config.yaml
encoder_norm: "rmsnorm"
encoder_layer_scale_init: 0.1
decoder_norm: "instancenorm"
decoder_attention: false
residual_init: "none"
optimizer: "soap"
eps: 1e-08
epochs: 3.9
Rows from block 2 of the encoder of a small segmentation model, named by matrix and row number. Rows with one number belong to one neuron. Each number is 128 + 24 x the weight over its row's rms, rounded and kept within 0 to 255. All counts start at 0. After the name is the row's rms in percent of the matrix's.
After each neuron's rows are labels from the 100 images, of 14976, where the neuron reaches its highest value: "colour at peak" is the nearest of a few named colours to the mean colour under the peak. Only what is clearly more common there than usual is listed. The data: scattered letters and digits in many colours.
# fc1: MLP up (encoder.blocks.2.mlp.fc1.weight, 1536x256), inputs 0-255
# fc2: MLP down (encoder.blocks.2.mlp.fc2.weight, 256x1536, transposed), outputs 0-255

fc1.299 095 [139  98 114 126 123 122 164 114 135 151 136 158 129  98 119 110 134 155 127 177 101 161 128 149 122 145 134 154  77 141 111 150 107 132 139 100 151 114 107 131 124  81 184 139 141  74 128 130 121  84  88 141 142 118 101 115 143 119 189 170 146 143 121 169 154 147 162 152 142 138  92 161 161 152 116 130 157 115 132  86  93 134 117 116 146 149 177  83 150 137 156 100 161 121 149 153 128 134 165  95 138  76 133 136 167 119 100  95  75 149 110 126  94 140 129 123 139  79  90 141 120 132 118 150  92 113 110 153 107 126 109 137 138  92 123 115 112 143 126 175 119  93 101 149 141 118 125 131  89 117 173 112 160  90 112 148 139 125  82 134  80 125 139 139 140 124 167 115 153 147 135 125 128 110 107 105 105 125 129  97 150 145 132 137  96 152 127 115 153 151 114 115 122 116 110 113 107 156 122 130 142 137  87  78 101 129 120 133 143 136 142 114  95  94 124 122 151 160 156 126 140 176 103 143 129 110 170  96 133 115 122 153 131 182 156 131 112 149 140 101 160 113 131 149 106 132 101 124 116 155  65 103 143 164 155 148]
fc2.299 120 [ 99 115 164 155 155  86 129 137 168 124 109 125 125 136 168 110 177 123 126 121 120 127 131  75 142 156 154 110 178 148 150 112 135 118  85 131 151 124 170 157 136 123 126  94 104 166 149 141 175 167  79 134 116 126 134 108 116 145 127 106 158  97 110  94 139  84 114 164 141 113 125 136 103 103 151 101  83 140  81 112 153 116 123 106 117 167 128 143 112 155 124 103 127 119 114 113 148 109 120 179 130 150 115 141 139 141 171 153 121 138 132  87 143 104  85 124 140 149  72 158 121  95 118 111  86 150 142 120 134  98 155 100 110 171 163 110 136 163 125 155 109 119 176 203 121 136 139 125 155 115 138 156 131 135 124 129 126 137 123 147 117 129 124 123 115 167 110 133 110 121 133 163 130 106 118 126 109 129 162  95 119 142 125 113 123 108 124 174 138  94 156 110 116  99 179 102 140 160 135 129  85  90 131 110 139 171 145 142 142 155 147 115 120 124 155 172 105 116 142 116 123 146 152 105 159 118 122 113 161 135 122  88 108 105  82  96 144 103 132 162 185 118 122 156 111 135 135 168 119 117 171 143 133 134 112  91]
colour at peak: pink

fc1.396 092 [146 125 146 153  85 134 177 127 116 141 141 128 121  97 130 147 161 141 157 124 114 141 136 120 111 134  98 112 110 144 114 185 172 137 151 131 140 130  78 170 135 108 166 134  93 126 149  86 112 166 169 174 121 109 113 133 124 114 116 106 130 108 113  61 157 123 149 150 109 123  96 145 129 142 118 128 101 130 141 102 110 148 129 114 130 143 159 113 159  63 116  69 113 133 172 116 116 129 149  91  87 102 155 136 128 136 137 114 144 135 101  94 117 145 115 105 111 111  78 120 130 112 155 104 124 112 173 129 117  86 124 141 143 122 120  90 171 139 127 159 105 131 105 162 146 140 133 165 129 136 129 128 165 152  92 108 102  94 133 117 119 120 135  95 109 116 132 126 132 155 163 139 158 101 106 103 113 125 151 103 130 117 104 138 135 145 145 112 141 124 136  99  72 123 146 122 166 136 173 100 147 141 105 162 125 160 178 141 179 109 103  80 139  78 153  83 105 158 118 100 141 101 120 109 105 134 130 149 115 118 143 108 125 126 163 138 131 127 140  99 162 113 155 128 167 139 133 141 182  78 128 159 150 160 156 130]
fc2.396 092 [167 124 122 130 161 174 157 142 114  81 149  95 160 172 165 109 111 114 145 125 143 143 171 149 122 132 125  76 101 140 130 150 145 132 121 109 113 111 165 151 118 128 129 129 142 139 104 149 162  86 119  92 169 106 137 146 127 117 107  93 107 111 153 116 126 141 150 148 174 149 163 131 141 122 102 146 137 111 171 115 113 131 138 116 165 153 154 107 125 116 122 133 115  94 166 147  81 163 141 171 116 123 124 121 126 147 140 109 138 142 139 106 107 127 109 153 142  80 112 133 139 102 118 137  98 156 124 116 108 111 131 126 147 129 154 136  94 156  91 122 132 135 166 141  93 157 132 136 121  90 139  66  81 181 121 113 119 144 131 147 100 143 131 132 146 148 113  87  96 174  95 162  78 134 106 154 123 139 123 151 113 160 119 127 121  96 136 131 150  79 151 123 110  99 113 127 113 120 110 125  89 123 116 112  98 100 149  83 117 107 137 120 119  95 153 110 134 108 118 151  78 121 132  96 136 107 124 156 116 100 140  80 113 117  56 135 115 124 114 166 113 133 113 116 122 134 173 124 139 153 118 122 100 132  36 120]
colour at peak: black; brown

fc1.762 115 [ 93 129 124  99 160 155 134 117 136 145 138 100 107 100 147 142 119 172 125 112 149 145  91 152 110 145 114 104 153 146  99 119 115 116 135 173 133 157 126 167 131  95 153 145  88  94 118 138 109 109 103 121 165 133  97 166  89 123 106 116 145 101 109  90 128 124 134 167 176 120 106  97 155 130 103 187 140 118 163 102 119 130 150 162 116 121 125 117  97 107 103  92 153 126 107 121 157 116  89 113 122 128 123 143 133 136 102 138 151 120 127 105 126 127 157 121 127  88 145 125 142 146 125 127 125 149 113 136 124 151 125 167 138 143 116  98 148 129 149 101 122 100 129 123 145 121 163 129  96 137 124 115  92  86 139 151 144 166 153 122  92 117 118 160 144  93 166 152  85 110 123 141  89  98 109 125  99 106 153 100 150 119 147 179 119 178 142 123  95 128  89 123 170 103 131 165 138 170  84 170 160 150 142  97 129 104 112 131 115 137 135 168 144 112 119 113  74 150 132 130 115 182 125 162  82 185 125 120  90 105 120 106 155 153  82 186 102 100 166 139 130 161 133 111 109 113 120 150 145 140 138 123 168 153 119 143]
fc2.762 114 [ 88 133 153  94 170 119 155 150 157 155 145  70 131  79 162 117  89 123 101 144 134 110 131 103 131 177 129 126 132 142 116 109 129 129 109 141  97 120 107 148 150 138 130 147 114 125 126 146 134 148 115 140 180 107 107 111 133  92 145 131 154 114 126 110 133 182 110 138 117  77 140 145 143 167 105 123 112 114 148 120 154 137 141 106  92 127 108 130  71  91 140 105 130 119 148 140 119 113  80 134 142 116 108 144 129 121 140 136  98 122 118 112 148 160 146 120 171 123 129 137 104 136 124 137 108  95 124  95 141 131 139 133 158 104 144 102  74 128 131 144 111 121 121 128 131 187 104 101 161 190 123 105 146 126 162 136 165 107 194 121 125 146 115 124 141 144 115 138 148 125 123 100 146 113  98 171 132 106 153 105 153 138 157 115 113 115  84 178 120 109 131 109 100 101 119  55 168 135 154 152 169 111 135 127 139 150 142  68 124 100 126 143 133 152 110 104 132 138 105  99 116 100 139 143 140 156 125 135 107 175 169 132 182 107 146  76 121 126 135 112 141 131 111 154 170 114 119  82 121 144 178 111 129 102  96 127]
colour at peak: pink

fc1.154 110 [135 100  89 131  81 127 122  86 124  75 152 136 133 164 110 132 106 156 110 203 151 107 117 109 128 107  98 138 124 137  73 114 150 143  97  74 135 103 119 144 165 107 126 169 141 128 133  95 141 162  82 120 159 116 101 164 111 164 158  94 139 155 142 119 115 134 131 153 157 120 124 131 138 133 134 136 137  95 131 132 162 100 171  68 144 142 150 105  78 155 141 137 145 149 145 134  84 107 128 127  85 153 143 137 104 116 107 143 110 159 145 139  70  88 121  82 141 123 117 163 153 144 118 133 126 125 116 112 142 116 125 117 170 163 125 141 117  87 112 189 105 112 146 121 177 134 123 137 155 137 107 134 116 104 133 178 128 142 151 115 147 144 120 142 152 134 108 123 144 145 153 157 122 142 134  82 117 124 138  98 139 153  88 120 128 128 134 141 135 109 121  97 187 117 104 130 176 114 152  99 159 145 172 175 135 156 145 145 111  91 162 109 139 140 123 117 149 122 134 134 123  94 146 123 128  77 148 131 148 135 118 145 107 151 149 145 137 110 135 149 155 114 166 127 101  93 107 143 142 170 112 110 135 152 154 120]
fc2.154 095 [126 140 124 117 173 109 138 149 135 134 113 156 134 122 142 139 135 136 118 104 142  94 100 117 143 144 128 122 120 161 151 107 147 106 153 138 108 145 101 142 126 131 185 160 147 138 118  88 139 123 123 117 103 140 145 148 103 117 154 132 127 111 117 131 141 138 117 139 112 140  91 116  49 153 135 140 121 131 171 148 157 119 116 162 125 146  87 118 162 136 106 104 113 153 128 117 114 175 161 135 135 101 120 178 148  85  91 137 114 129 146 118 151 130 115 143 105 115 125 131 126 118 165 117 124 161 101 116 161 127 170 141 110  60 145  65 139 130 111 126 120 146 142 124 119 184 160 104 109 207 144 141 132 167  94 119 101  98 154 125  48 126  93 107 130 116  96 141 138 117 123  89 140 134 132 157  94 120 139 159 161 120 112 126  79 167 148 141 152 127 128 123 107  87 130 127 138 100 171 116 127  87 105 114 134 106  95 118 150 146 126 158 129 117 129 102 117 151 145 139 123 116 107 143  93 134  79 136 152 129 126  82 164 130 108 145 123  88 115  86 149  92 115 152  88 161 117 123 131  84 131 167 147 126 159  92]
colour at peak: brown; green

fc1.626 094 [128 112 115 116 102 132 149 140 125 112 108 168 133 133 116 129  93 155 112 102 121  97 139 144 143 120  98 130 108  92 120 133 102 131  98 133 162  76 121 125 151 129 116 137 149 138 179 122 100 145 153  96  82 124  97 106 132 123 118 109 137 141 118 147 116 161 155 145 147 104 175 156 139 120 132 147 105 124 147 121 141 154  92 169 142 129 102 163 116 109 135 155 117 102 149 104 132  96 111 143  66 100 114 113 125 119 129  98 151  85 141 109  92 143 142 143 110 111 109 123  77  88 104 136 103 179 134  97 113 131 157 181 106 121 158 103 165 129  72 132 116 122 178 105 137 131 165 120 126 113 118 142 167 113 102 148 167 153 142 142 161 100 128 140 131 133 115 189  95 108 178 134 159 116 107 174 139 143 120 120 176 101 154 114  98 113 156 132 150 158 137 152 171 131 124 199 128 141 116 108 121 159 128 161 141 149  71 126 157 158 161  92 125 114 142 128 126 101 124 125 115 149 121 159  94 176 117 117  99 130 121 139 123 149 144 150  80 127 141 119 133 126  90 111 146 114  89 145 106 137  90 107 129 108 148 143]
fc2.626 099 [112 124  93 135 141 141 133 152 117 116 129 125 111 199 162 121 116 140 131 150 181 146 155 124 145 177 138 111 210 142 135 100 137 120 137 132  97 120 151 163 164 136 129 102 158 131 145 144 109 146 143  91 101 127 159 107 145 162 139 122 140 138  88 146 114 127 115 166 124 153 103 116 156 141 106 110 159 132 134 141  96 131 140  90  86 129  97 119 167 112 126 121 100 123 160 172 146 184 151 117 138 141  97 161  90 113 132 115 137  90 127 123 134 140 109 141 143 123 142 119 139 118 164 170 149 126  98 143 110 138 137 135 137 124 133 162 149 112 136 135 167 155 133 116 101 119  88 109 183 155  67 120 136 109 174 148 111  92 133  93 160 173 129 134 149 121 155 130 193 130  92 129 136 153 138 100 102 128 107 109 113 112 132 106 188 143 120 125 136 141 132 135 115 106 104  59 113 126  96 111 111 116 141  74 133 116 156 102 123 148  75 170 146 126 120 106 100 138 104 148 155 140 128 117 132 115 112 110 139 151 147  73  93 142 106 145 146 114 146 116 126 123 152  93 162  97 149 121 145 120 131 136 155 113 143 154]
colour at peak: black

fc1.60 083 [154 123 115 136  45 143 117 200 145  98 104 108 142 142  78 172 125 172 119 115 105 114  96 135 150 135 116 148 134 142 128 117 151 160 125 146 132 127 123 126 107  87 145 130 142 128 175 161 123 171 134 148 106 103 143 144 117 137 126 133 125 134 164 164  97 159 133 138 146 111 115 106 105 130 150 159 128 131 130 126 131 147 142 129 180 110 160 129 160 108 126 157 102 146 121 125 113 188 138 107  87 152 123 106 114 141 116 155 106 171 131 116 138 167 101 100  94 119 152 109 118 103 129 146  97 150 115 141 137 113 139 111 131  94 131 110 115 144 141 163 217 176 119 125 172 115 116 131 122 118 135 123 119 132 127 141  96 106 113 147 152 101 100 143 144 148 143 155 114  87 164 116 113 134 128 138 145 117  99 162 138 127 133 149 118  88 110 126 120 124 113 192 122 157 134 152 132 126 111 122 167 152 146 157 163  97 118  97 149 119 137 134 105 137 117 169 128 142 183 126 132 158 151 114  89 122 111 134 127 151 134  95 144 135 143 108 109 150 147 105 129 137  80 112 131 108 115 196 112 146  72 130 138 190 153 122]
fc2.60 086 [110 157 107 141 194 102 140 139  96 118  90 104  99 146 164  90 166 103 120 152 135 172 139 168 133 142 155 110 141 129 123 127 124 116  95 152 166  95 148 192 136 157 120 118 147 110  84 154  78 120 134 131 107 147 122 156 100 154 118 130 131 149 124 103 129 134 110 143  91 135  98 110 208  98 163  91 145 124 112 112 134 161 124 150 113 133 120 123 160 156 118 120 106 116 147 138 133 153 136 133  99 116  90 166 117 128 170 134 151 165 187 124 131 142  97 137 123 121 164 107 127 144 137 106 103 112 129 129 165 133 109 115 137 139 152 171 105 138 123 124 127 139 127 150 152 109 115 116 112 151 133  81 101 107 123 124  94 124 132  96 126 173 145 145 140 100 169 123 134 156 139 142 146  81  96 150  85 147 139 120 109 163 133 156 112 119 114 167 108 100 140 114 117  94 134  81 138 123 109 154  81 146 129  95 137 129 128 139 110 120 128 144 134 114 108 130 109 141 151 134 173  87 148  72 138  99 103  71 163 132 150 107 130 125 116  66 152 107 125 129 119 169 132 106 114 103 153 118 154 115 141 141 159 135 160 107]
colour at peak: black

fc1.422 098 [174  86  88 134 117 149 144  95 160 156 151 156  91 136 139 136 145 113 107 125 152 120 194 104 128 126 130 107 164 128 137 125 151 142 109 120  81 138 167  77  81 142 138 105 136 142 119 110 114 120  82 120 184  89 115 130 127 161 131 127 159 142 119  82  94 115 104 103 151 129 122 107 132  80 112 167  80 125 167  86 136 151 129 105 110 137 157  84 147 125 110 168 118 155 126 117 168 125 144 108 136  81 136 118 117 113 136 141 142 101 178  93 124 113 110 121 158 118 159 160 123 165 154  94 150 100 169 152 111 113  87 105 117 145 122 189 129 151 162 164 104 140 117 141 130 136 148 133 133  89 156 100 120 145 149 104 126 131 126 109 130 157 131 144  77 132 106 135 172 128 139 111 118 108 116 106 154 122 134 129 119 127 139 131 141 136 134 129 134 112 159 144 102 143 119 108 108 127 121  75 133  96 148 166 138 157 136 112  87 103 133 149 145  90 119 130 142 125 102 132 154  94 111  94 113 130  64 134 123 115  94 105 111 141  90 129 136 143 128 134 174 127  98 154 159 133  95 133 110 128 106 151 166 109 146 157]
fc2.422 095 [141 177 149 159 136 130 163 142 143 166 109 102 130 132 143 136 120 103 107 119  69 137 140 125 116 164 125 120  89 137 137 158 121 175 103 127 152  98  94 135 150 189 111 142 135 123 137 117  78  83 129 157 113 108 131 146 196 157 139 152 144 134 135 126  83 139 120 117 151 124 123 133 122 113 130 149 138  94 109 148 158 144 129 127 142 156 139 182 114 135 179 155 106 149 113 143 140 165  80 146 115 110 121 135 123 141 132 170 161 101  97 144  92 126 159 115 171  45 148 136 148 140 139  96 112 129 131 161 128  97 106 111 126 124 138  87 137 135 137 143  97 121 142 127 113 100  90 132 126 146 125 128 117 126 104 122  92 133 101 112 158 106 113 144 146 122 156 140 113 120 151 107 187 128 126 130 101 113 146  90 132 136 139  77  94 124 109 148 132 117 118  88 140 112 135 148 160 104 118 102 124 144 214 122 106 133 150 126 146 108  86 133 146 124 124 107 101 149 142 156 144  84 125 139 126 121 144 131 138  86  98 117 149 150 105 132 171 164 110 109 139 105 114 101 153  98 137 115 143 132 130 125 108 136  64 168]
colour at peak: brown

fc1.467 097 [180 128 173 152 119 128 167 157 113  74 140 146 100 115 137 137 137 132 136 124 150 109 161 138 143 141 141 156  93 110 125 137 116 117 102 122 117 103 119 130 125  94  90 156 148 106 134 159 110 153 158  94 129 126 154 148 121 117 133 131 121 112 155 114 153 118 143 137 113 148 154  96 140 138 116 105 131 137 118 173 133  98 129 147  89 128 224 155 132 149 125  97 119  91 110  99  89 114 152 108  99 105 129 115 127  88  92 109 112 144  51 105 123 138 142 112 112 179  96 140  99 152 129 162 121  98 171 137 133 131 114 136 155 116 111 117  94 115 137 142 140 123 185 125 115 119 128 132 147 138  99 120 152 116 124 134 112 143 164 178  93 116 192 117 114 137 112 116  40 111 138 142  91 125 149 146  94 109 104 118 139 125 126 113 126 127 164 123 112 110 123 133 130 153 107 114 126 139 122 148  75 106 141 121 136 150 113 102 126 102 140 149  99  92 181 154 134 117  99 167 138 140 163 134  91 146 136 105 148 139 124 118  95 123  80 139 143 129 160 106 141 172 136 129 123 182 116 160 138 117 106 165 114 116 144 143]
fc2.467 106 [173 106 137 112 134 163 119  70 157 108 121 112 127 146 131 125 139 133 110 152 152 144 137  82  99  93  81 100 140 141  80 172 116 119 117 128 116 146 116 112 129 139 144 128 132 145 124 169 109 145 170 143 110 139 128 165 130  95 104 117 123 118 125 168 118 101 106  82 132 114 126 140 106 172 115 146 168 137  66 136  86 129 119 121 118 156 168 103 128 136 121 142 176  87 131 123 106 144 137 134 116  95 155 101 117 129 135  90 175 137  69 124 135 109 118 179 141 152 110  95 175 143 146 178 166 168 142 138 148 156 103 107  88 129 129 151 139 121 122 130 111  99 104 102 117 114 137 125 121  92 156 107  86 104 123 143 121 116 132 119 101 141 129  99 106 119 133 153  82 117 144 166 135 112 125 104 115 148 133 142 140 163 119 117 152 113 130 116 156 113 106  97 145 148 158 155 130 106 139 155 124 100 148 100 129 112 184 162 139 132 153 138 142 125 150 174 155 118 117 129 121 144 187 112 166 122 138 114  92 125 136 135 131  88 120 173 109  86 170 138 138 117 160 104 144 150 142  61 149 101 134 160 124 137 125 157]
colour at peak: pink

fc1.236 118 [113 100 155 130 155 120  85 153 137  94  85  85 140 130 138 156 134 155  95 141 122 153 134 134 135 145 160 120 150 112 108 139 125 126 142 104 117 136 116 140 132 106 108 120 108  85 115 158 124 167 145 116 157 101  87 110 128 111 154 119 145 144 114 146 155 113 128 105 144 118 114 128 156 152 125 145 168 136 133 180 110 116 136 146  82 113 120 153 158 145 149 125 146  93 152  80 135 108  97 150 118 170 113 129 138  98 116 131 101  76  86 110 145 122 104  97 135 121 129 104 121 121 159 127 155 146 122 146 119 135  95 125 147 134 153  42 116 184 102  77 151 102 110 168 120 152  90 124 101  93 174 130 131  93 127 142  95 146 125  96 128 106 142 109 124 147 125 141 151 136 141 151 115 123 145 119  87 106  87 115  98 142 170 164 106 177 108  95 122 131 115 131 145 114  79 142 115  57 153 160 172 125 131 125 109 146 173 122 113 141 123 128 121 125 158  97 158 163 111 125 110 113 103 174 110 117 169  98  88 142  97 125  96 136 131 116  94 107 146 133 108 114 131 141 135 149 133 128 106 181 134 114 145  93 116 142]
fc2.236 093 [106 154 130 122 111 148 125 118 153 154 137  96 169 130 150 105 148 172 121  84 140 135 106 141 102 116 101 144 121 112 108 115 132 151 109 103 160 122 177 159 134 157 136 130 146 120 140 108 129 118  65  93 162 129 127 125  88 121 119 104 137 151 106 150  80 172  86 124 149 136 133 115 144 146 147 136 130 108  89 124 113 138 122 119  90 140 141 120 139 136 151 161 142  85 177  80 170 113 151 167  87 167 118 130 143 119 121 157 103 108 162 108 145 121 129  94 126 158 139  83 125 136 154 145  99 128 129 118 103 134 102 142 106 141 111 120 151 133 136 132 155 135 176 115  92 156 140 179  80 130 103  81  94  84 117 105 144 126  82 126 135 105 156 119  94 120 123 147 143 114  94 135 139 128 148 169 167 153 120 168 175 106 112 117 117 137 150 128 137 165 103 132 124 153  86 101 121  98  88  90 142 151 104 149 140 142 135 124 146 102 114 147 115 176 106 133 110 125  93 161 149 120 173 123  97 109 150 119  86 115 123 139 123 159  87 126 106 124 101 159 132 117  95 132 109 108  97 156 118 157  87 133  95 156 107 150]
colour at peak: brown

fc1.584 090 [142 143 124 142  97 152 121 146 182 119 127 171 123  98 114 118 146 147 149 111 163 117 188 161 106 162 119 126  80 134 118 147 138 144 132 128 147 109 104 141 139 141 146 126 135  95 140 181 156 169 174 115 112 129 114 115 110 114 110 149 103  99 107 133  91 174 117 151 184 150  92 140 140 112 152 108 145 102 116 147 128 109 135 112 150 127 115 143 131 108 121 194 158 161 119  89 110 136 141 154 159 133 126 127 118 111 141 125  99 100 120 160 150 143  90  94 127 140 135 134 137 131 151 131 156 112 149 122 143 163  95 148 172 133 121 114 190 147 119 158 136 161 132 133 120 165 100 122 171  79 128 168 100 132  76 155 114 153 136 177 150 102  98 102 127 139  92 138 141 126  97 122 109 118 131 141  83 107  81 132  97 125 144 119  92 151  78 127 119 123 115 108  99 130 114 132 114  99 164 159 154  97 119  80 104 192 166 104 109  91 141 131 133 129 150 153 127 116 129 156 161 110 107 149 156 184 138 158 140 134 131 121 155 147 127 108  99  99 140 122 118 137 111 127 139 117 124 142 115 103 143 128 123 166 160 117]
fc2.584 084 [117 108 138 133 112 130 142 130 103 160 109  80 129 158  80 154  85 155 124 118 117 128 110 136 149 118 107 146  95 168 113 131 130 121 124 139 136 110 104 170 135 140 125 148 111 113 110 126 111 108 138 110 120 132 137  92  88 172 131 130 120 134 128 116  83 161 161 159  85 105 100 106 132 145 165  96 132 113 157 147 154 135  89 132 159  92 125 167 158 114 107  82 146 119 120 154 133 120 128  83 104 111 128 136 101 126 107 108 146 108 130 169 134 141 152 111  92  99 149 118 130 110 120 131 132 127 148 109 167 127 134 137 165 149 145 143 146 113  91 133 114 128 127  86 122 119  89  95 137 133 112 120 187 136 143 127  73 149 122 122 129 142 117 126 111 133 106 167 161 151 142  96 178  93 162 131  72 150 139 137 111  80 111 146  90 166  94 135 126 105 128 122 101 116 115 152 104 139 121 129 101 154 164 117 159 134 103 112 190 125 114 103 123 124 132 148 140 120 146 128 180 124 131 158  50  96 100 135 173 122 141 118 120 103  53 129 147 141 120 128 116 115 122 115 173 134 133 103  94 138 106  90 128 143 176  96]
colour at peak: brown

fc1.151 115 [ 90 123 172 124 144 110  92 121 155  80  86  90 169 119 112 135 105 122 161 155 133 126  96 113 115 125 157 130 113 123 143 127 107  82 168 128 104  93 140 146 161 125 121 123 124 132 114 156 140 143 137 125 118 110 180  64 119 124 134 154 174 125  95 201 109 145 136 125 131  82 191 147 117 176  98 142  77 145  92 117 100 108 174  93  86 123 129 132 141 124 166  96 121 152 123 129 145 118 121 105  93 157 126 125 105 141 118  93 108 112 119 146 105 142 146 146 129 141 100 143  85  91 106 126 131 141 149  94  92 101 160 154 159 156 132 115 110 150 115 149 121  97 124 104 129 104 101 116 116 106 149 117 106 100 112 157 156 121 145 107 108 109 131 153 138 103 121 122 113 127 146 134 143 151 163 167 148 146 117 177 150 148 107 119 148 172 123 118 140 147 157 145 157 148 130 199 137 113 151 144  92 159 120 110 143 140 133 170 141 130 119 107 142 134 107 123 128 121 104 102 120 100 103 176 123 112 126  79 120  99 125  72 120 135 102 106  99 138 114  89 164 107 127 152 130 149 144 126 145 118 145 129 116 134 144 149]
fc2.151 102 [139 139  97 154 140 117 125 155 158 138 123 111 191 218 131 140 129 191 109 135  94 110 142  81  85 142  96 136 140 104 118 141 141 143  90 119 177 117 121 159 118 114 162 132 163 128 137 100 147 144 151 103 170 148 154 130 121  98  59  92  72 201 104 168 118 135 140 118 126 124 163  98 184 146  96 141 125 125 161 149 111 109  91 108 148 105 129 121 129 143 145 142 131  89 147 136 123 126 139 157 110 129 116  91 126 124 121 104 125 129 106 133 126 140 154 130 121 138 139 131  90 103 117 112 128 130 136 136 136 107 166 134 110 128 109 131 170 138 111 156 116 115 125 137 125 125  85 127 119 141 100 116 150 144 133 142 120 172 138 120 157 109 134 168 102 131 116 146 170 120  86 110 155 108 132 216 117 110 126 125 141 138 117 163 127 132 157  95 111 169 163 126 135  89 146 140 137 137  94 107 125 130 113 158 100 127  97 122 130 126 134 157 145 142 137 113 103 122 121 104 103 109 137 113 106 110 145 131 152 125  85 145 122 109 102 145  75 154 123 179 105 113 136 144 123 134 112 145 120 115  72 116 132 157 114 131]
colour at peak: brown

fc1.51 094 [153 139 115 113 130 109 145 167 123 149 146 137 147 176 140 133 143 142 111 137 150 124 154 103 120 145 100 138 146 114 151 108 123 130 167 148 116 122 119  70 145 127 159  92  87 174 119 124  99 141 142 108  97 107 110 146 112 141 119 109 127 127 132 116 131  87 131  99  94 111 162 179 122 121 101 131 149 117  77 161 118 149  96 129 143 157 126 119 147  90 110 176 119 104 148  97 137 152 139 126 125 110 104 147 171 114 113 117 111 106 143 145 119 169 136 120  92 139 155 172  86 133 139 164 114 130 126 138 100  97 141 119 126  80 115 154 115 143 138 124 132 167 144  65 150 120 177 133 135  75 125 161 164 169 105 122 176 140  80  71 153 112 145 104 162 148 162 138  75 119 149 148 117 131 143 173 124 143 113 154 119 141 137  54  85 119 164 110 139 151 158 187 178 116 121 142 138 106 152 137 137 156 106 131 111 118 106 102 165 173 133 113 143 145 106 143 142 118 123 138 151 154 152 128 144 120 104 105 110 126  98 154 106 130 175 123 131 146 132 128  93 124 116 112 108 107  94 122 140 131 107 129 116 109 134 121]
fc2.51 085 [107 133 112 113 119 160 165 130 104 144 164 115 157 102 153 138 108 130 116 123 194 113 146  44 147 137 113 114 165 152  86 159  82 101 114 128 140 110  83 149 115 128 152 102 163 122 143 121  89  97 120 134 131 140 128 111 141  86 140 143  97 145 151 120 137 122 169 180 163 108  99 126 143 140 171 130 171 141 166 114 131 123 120 112 145 151 105 129 104  97 144 111 113 131 156 111 103 115 152 144 109 102 128  86 121 119  98 108 130 148 115 126 143 120 115  84 109 122 113 146 131 151 112 157 166 115 119 128  97 130 153 124 128 110 133 166 100 141 137 125  91 132 128 104  89 106 120 117 139 175 103 131  98  98 143 183 111 130  91 135 145 153 132 119  93  81 148  94  97 151  71 109 110 140 165  87  91 108 164 140  69 115 162  99 118 129 108 134 107 162 146 153 135 139 119  84 130 150 134 112 118 118 128  77 139 142 130 143 120 136  93 170 123 123 134 153 117 169 125 167 149 143 142  79 131 145 121 134 126 149 114 132 113  92 127 109 145 149 131  80 121 164 101  81 126 107 132 126 154 127 105 129 140 119 103 116]
colour at peak: black

fc1.113 092 [136 138 122 165  87 131 129 109 147 110 126 110 110 120 140 149  91 119 153 111 127 177 211 108 155 136 174 116 158  75 159 136 115  92 142 160 123 116 133  87 119 121 134 108 154 129 124 123 108 149 127 149 126 123 123 155 115 150 147 160 126 157 138 158 107 101  97 126 100 127 164 136 156 130 144 133 171 126 138 127 118 141 114 143 118  91 145 136 157 151 128  81 132 130 152 124 132 135 114 148 112 150 153 128 105 158 127  96 116 157 129 181 159 106 130 188  96 108 149 128 106 155 118 120 110 131 152 139 144 128 127  86 133 154 149  98 102 112 151 100 112 142 125 169 137 166 117 182 109  74 117 133 166  80 125 184 122 171 138 114 143 185 158 117 121 155 117 133  96 104 109 123 107 133 122 115 111 159 179 126 109 101 104 163 131 137 117 145 127 136 136 150 135 136 126 130 121 143  94 139 127 139 108 168 118 146 102 172 124 132 124 108 131 143 155 166 117 130 104 122 118 116 135 112 125 150 104 127 136 105  58 149 106 169 139 149  87 116  82  85  75 135 137 126 111 105 118 155 117 150 170  69 136 119 134 131]
fc2.113 107 [102 129 155 164 184 141 175 131 130 132 120 140 107 133 119  94 166 111 129 141 114  73 144  97 134 139 110 144 132 172 129 157 148 107 129 137 163 132 125 129 160 105 140 178 178 154 124 141 172 118 153 128 182 162 113 111 156 133 133 112 138 153  94 122 137 130 148 101 114  99  92 114 130 164 147 152 160 132 106  93 113 131  93 131 173 132 125 181 133 121 124 142 130 138  90 119 148 114 155 110 130 162  78 126 128 135 152 138 140 138 153 112 182 109 127 133 154 156 135 141 107 160 141 157 152 141  96 109 129 146 141 151 128 106 135  81  89 125  99 159 132 117 150 137 129 125 138  93 116 181 182 120 150 170 154 125 139 114 139 114 181 136 132 107 143 141  74  88 142 138 106 142 146 137 108  99 142 149 131 155 107  89 162 190 134 137 163 117 103  94 147  81  97 140 163 117 138 120  77 146 129 120 131 138 142 118 104 150 132 121 156 141 161 119 158 138 152 112 111 117 149 104 154  96 131 128 149 172  90 119 150 114  96  76 135 147 113 112 129 164 132 162 145 108 109 126 131 103 122 139 143 118 112 101 117 157]
colour at peak: black; brown